Weights of a small text-conditioned image flow-matching model.
Data: trained on small charts drawn from random numbers, 101725 training examples, 2.1 epochs.
Rows from block 5 of the denoiser, named by matrix and row number. Rows with one number belong to one neuron. Each number is 200 + 30 x the weight over its row's rms, rounded and kept within 0 to 999. All counts start at 0. After the name is the row's rms in percent of the matrix's.
# fc1: MLP up (model.blocks.5.mlp.fc1.weight, 1024x256), inputs 0-127
# fc2: MLP down (model.blocks.5.mlp.fc2.weight, 256x1024, transposed), outputs 0-127
fc1.552,101,268,202,137,176,203,205,217,217,107,210,134,239,186,178,172,246,191,180,211,228,225,224,149,149,208,210,154,235,188,214,211,279,206,232,180,248,204,245,255,203,174,200,224,244,254,200,209,181,195,191,234,195,184,259,191,167,211,216,183,189,236,157,249,172,230,192,230,176,164,248,202,204,190,244,218,252,161,198,182,231,202,194,159,202,203,218,200,212,208,168,214,220,161,201,176,214,168,173,215,181,174,225,202,170,206,180,214,205,267,192,193,210,258,181,148,222,217,239,224,215,240,229,172,161,159,207,172,234
fc2.552,103,223,233,178,221,237,210,223,209,207,169,178,204,195,200,195,163,160,179,180,228,227,222,193,169,184,150,246,242,166,108,208,213,212,217,243,173,161,187,167,220,181,90,165,170,164,196,144,208,201,200,202,249,218,219,210,274,202,235,185,175,211,209,242,219,227,177,206,179,190,208,196,229,236,152,225,201,177,157,201,181,145,233,173,211,199,272,222,213,201,207,256,203,223,233,182,192,211,225,233,179,220,211,212,178,169,140,151,237,230,224,226,215,180,211,202,214,221,135,199,199,180,210,153,196,140,225,200,279
fc1.553,103,147,153,142,189,177,244,250,197,210,172,190,175,193,199,226,186,231,232,201,173,174,188,192,220,195,137,231,188,246,187,208,193,233,240,157,195,180,250,266,223,191,141,189,173,259,181,213,253,189,190,220,227,168,216,232,226,157,192,219,188,217,153,185,182,188,171,193,200,183,201,143,213,192,252,231,217,177,160,209,225,248,225,223,214,152,200,174,174,170,208,160,187,213,183,255,237,174,251,216,202,165,178,214,199,206,204,206,200,230,195,255,217,161,179,146,169,235,175,218,219,168,208,165,219,194,145,174,202
fc2.553,102,227,141,266,174,237,189,219,219,211,203,157,175,157,160,226,211,260,242,206,228,206,237,214,166,191,197,191,262,214,204,205,207,259,219,175,226,238,219,214,210,243,142,215,184,261,261,162,134,166,234,226,240,183,184,255,214,259,184,139,217,183,201,162,185,194,238,152,238,157,212,199,175,229,187,160,250,171,183,176,209,164,201,221,203,213,229,215,214,180,225,200,145,266,234,229,231,153,148,215,210,234,228,219,218,185,190,223,182,201,179,191,212,177,206,187,191,203,258,213,217,178,221,180,246,191,144,168,239
fc1.554,107,207,209,213,164,226,192,140,181,191,133,198,241,205,147,185,176,232,199,226,230,233,106,223,192,184,145,186,227,174,224,218,235,160,162,174,169,171,228,185,245,212,226,220,180,195,174,210,196,186,138,184,176,177,191,185,150,180,221,196,184,197,176,171,192,203,200,213,198,194,222,225,245,241,171,210,207,202,229,137,244,216,183,212,216,135,237,181,180,169,219,170,179,185,180,164,214,222,213,210,237,171,250,205,187,171,275,232,269,279,151,229,198,191,161,179,211,172,195,163,216,148,140,168,241,188,166,236,165
fc2.554,100,166,240,243,164,258,182,168,179,241,190,198,179,190,226,231,158,215,171,189,296,213,207,198,193,164,210,193,191,179,192,252,195,174,216,228,226,194,199,205,196,197,169,219,199,199,195,182,215,238,175,188,205,188,226,204,206,176,165,172,197,113,222,230,182,177,217,134,205,211,172,226,210,202,175,211,187,192,204,131,183,218,237,240,203,262,173,192,217,211,226,202,234,186,192,211,198,206,213,220,183,156,257,196,191,267,178,100,241,147,218,210,181,217,223,234,148,193,173,206,221,192,222,177,189,140,167,233,208
fc1.555,094,215,222,203,200,158,183,194,205,215,236,123,162,209,176,196,180,118,144,206,173,183,186,226,251,165,155,170,252,178,243,229,200,244,217,193,206,251,197,174,223,205,190,222,226,154,248,124,202,184,204,194,195,263,219,185,187,195,200,210,176,130,171,174,192,201,204,225,242,192,193,233,241,182,160,246,128,182,238,172,200,193,217,171,199,181,221,221,191,251,207,196,272,180,195,270,194,208,206,205,180,196,212,237,201,210,205,158,210,169,183,158,224,188,200,280,166,202,223,201,185,260,208,210,149,196,190,168,163
fc2.555,095,156,209,212,194,168,155,225,193,188,214,222,240,197,197,207,177,224,201,193,224,212,213,219,222,176,173,200,243,246,188,138,237,180,173,178,172,178,151,209,252,227,218,171,235,186,231,189,192,206,183,259,165,140,197,244,164,226,164,197,145,200,180,224,194,182,196,205,183,200,163,160,215,224,199,231,191,217,152,157,179,191,173,205,187,176,216,239,188,146,209,187,130,183,239,196,206,227,164,255,208,225,177,219,195,160,173,163,185,146,234,160,131,196,243,205,189,197,235,225,216,230,208,232,253,151,193,207,250
fc1.556,098,236,160,228,195,205,188,158,130,171,141,224,180,213,225,225,131,212,162,196,169,229,216,182,244,205,238,120,193,205,188,191,181,212,115,225,205,199,179,159,194,219,185,216,161,217,204,232,160,219,219,169,96,186,228,242,223,163,191,236,175,188,146,244,226,224,179,169,203,233,192,238,193,202,185,207,187,172,234,167,206,152,202,240,176,177,200,175,160,190,197,255,171,224,180,183,186,230,220,196,222,219,239,225,219,207,199,214,164,228,178,176,160,216,210,172,215,179,217,192,186,136,235,152,193,200,178,192,209
fc2.556,098,161,206,155,161,160,159,228,219,186,189,211,200,225,199,134,188,191,198,194,203,170,189,191,215,193,171,235,247,187,250,232,196,192,179,206,247,134,142,196,214,198,170,193,214,184,243,225,202,180,254,174,196,213,189,176,207,203,183,187,216,176,181,189,241,173,185,177,205,205,201,176,184,171,216,242,138,199,222,175,248,180,240,161,153,201,238,136,170,160,202,165,228,260,177,216,232,206,192,170,244,207,178,199,233,204,170,174,179,244,228,227,229,176,173,161,180,195,191,177,254,184,187,207,232,228,192,207,253
fc1.557,103,222,283,192,177,230,217,204,169,232,263,226,236,217,148,268,199,215,142,229,185,229,188,265,168,173,145,264,210,210,209,176,187,235,217,228,250,184,173,185,194,184,189,187,223,233,169,180,190,202,203,188,257,194,216,236,189,163,207,226,219,219,202,198,214,137,184,247,164,195,181,219,141,174,152,208,172,170,196,179,196,238,203,190,260,219,150,182,224,148,197,200,167,207,214,202,233,164,146,193,223,216,208,188,216,192,209,157,202,231,193,240,194,185,210,268,222,190,204,207,157,206,181,231,243,184,176,164,191
fc2.557,097,148,152,241,236,189,148,227,221,158,223,171,176,134,195,174,196,188,157,219,219,194,207,163,196,208,191,168,233,143,226,192,269,268,239,232,190,265,188,228,229,215,212,224,216,203,168,200,245,181,176,193,196,231,182,180,190,249,189,198,172,147,158,170,171,218,189,199,205,167,137,245,130,166,188,197,152,184,219,260,178,190,190,216,288,167,192,166,238,192,198,189,190,139,184,204,209,187,221,161,200,214,254,252,175,181,159,185,198,252,196,205,248,256,177,215,135,239,208,211,213,140,192,263,185,167,248,143,230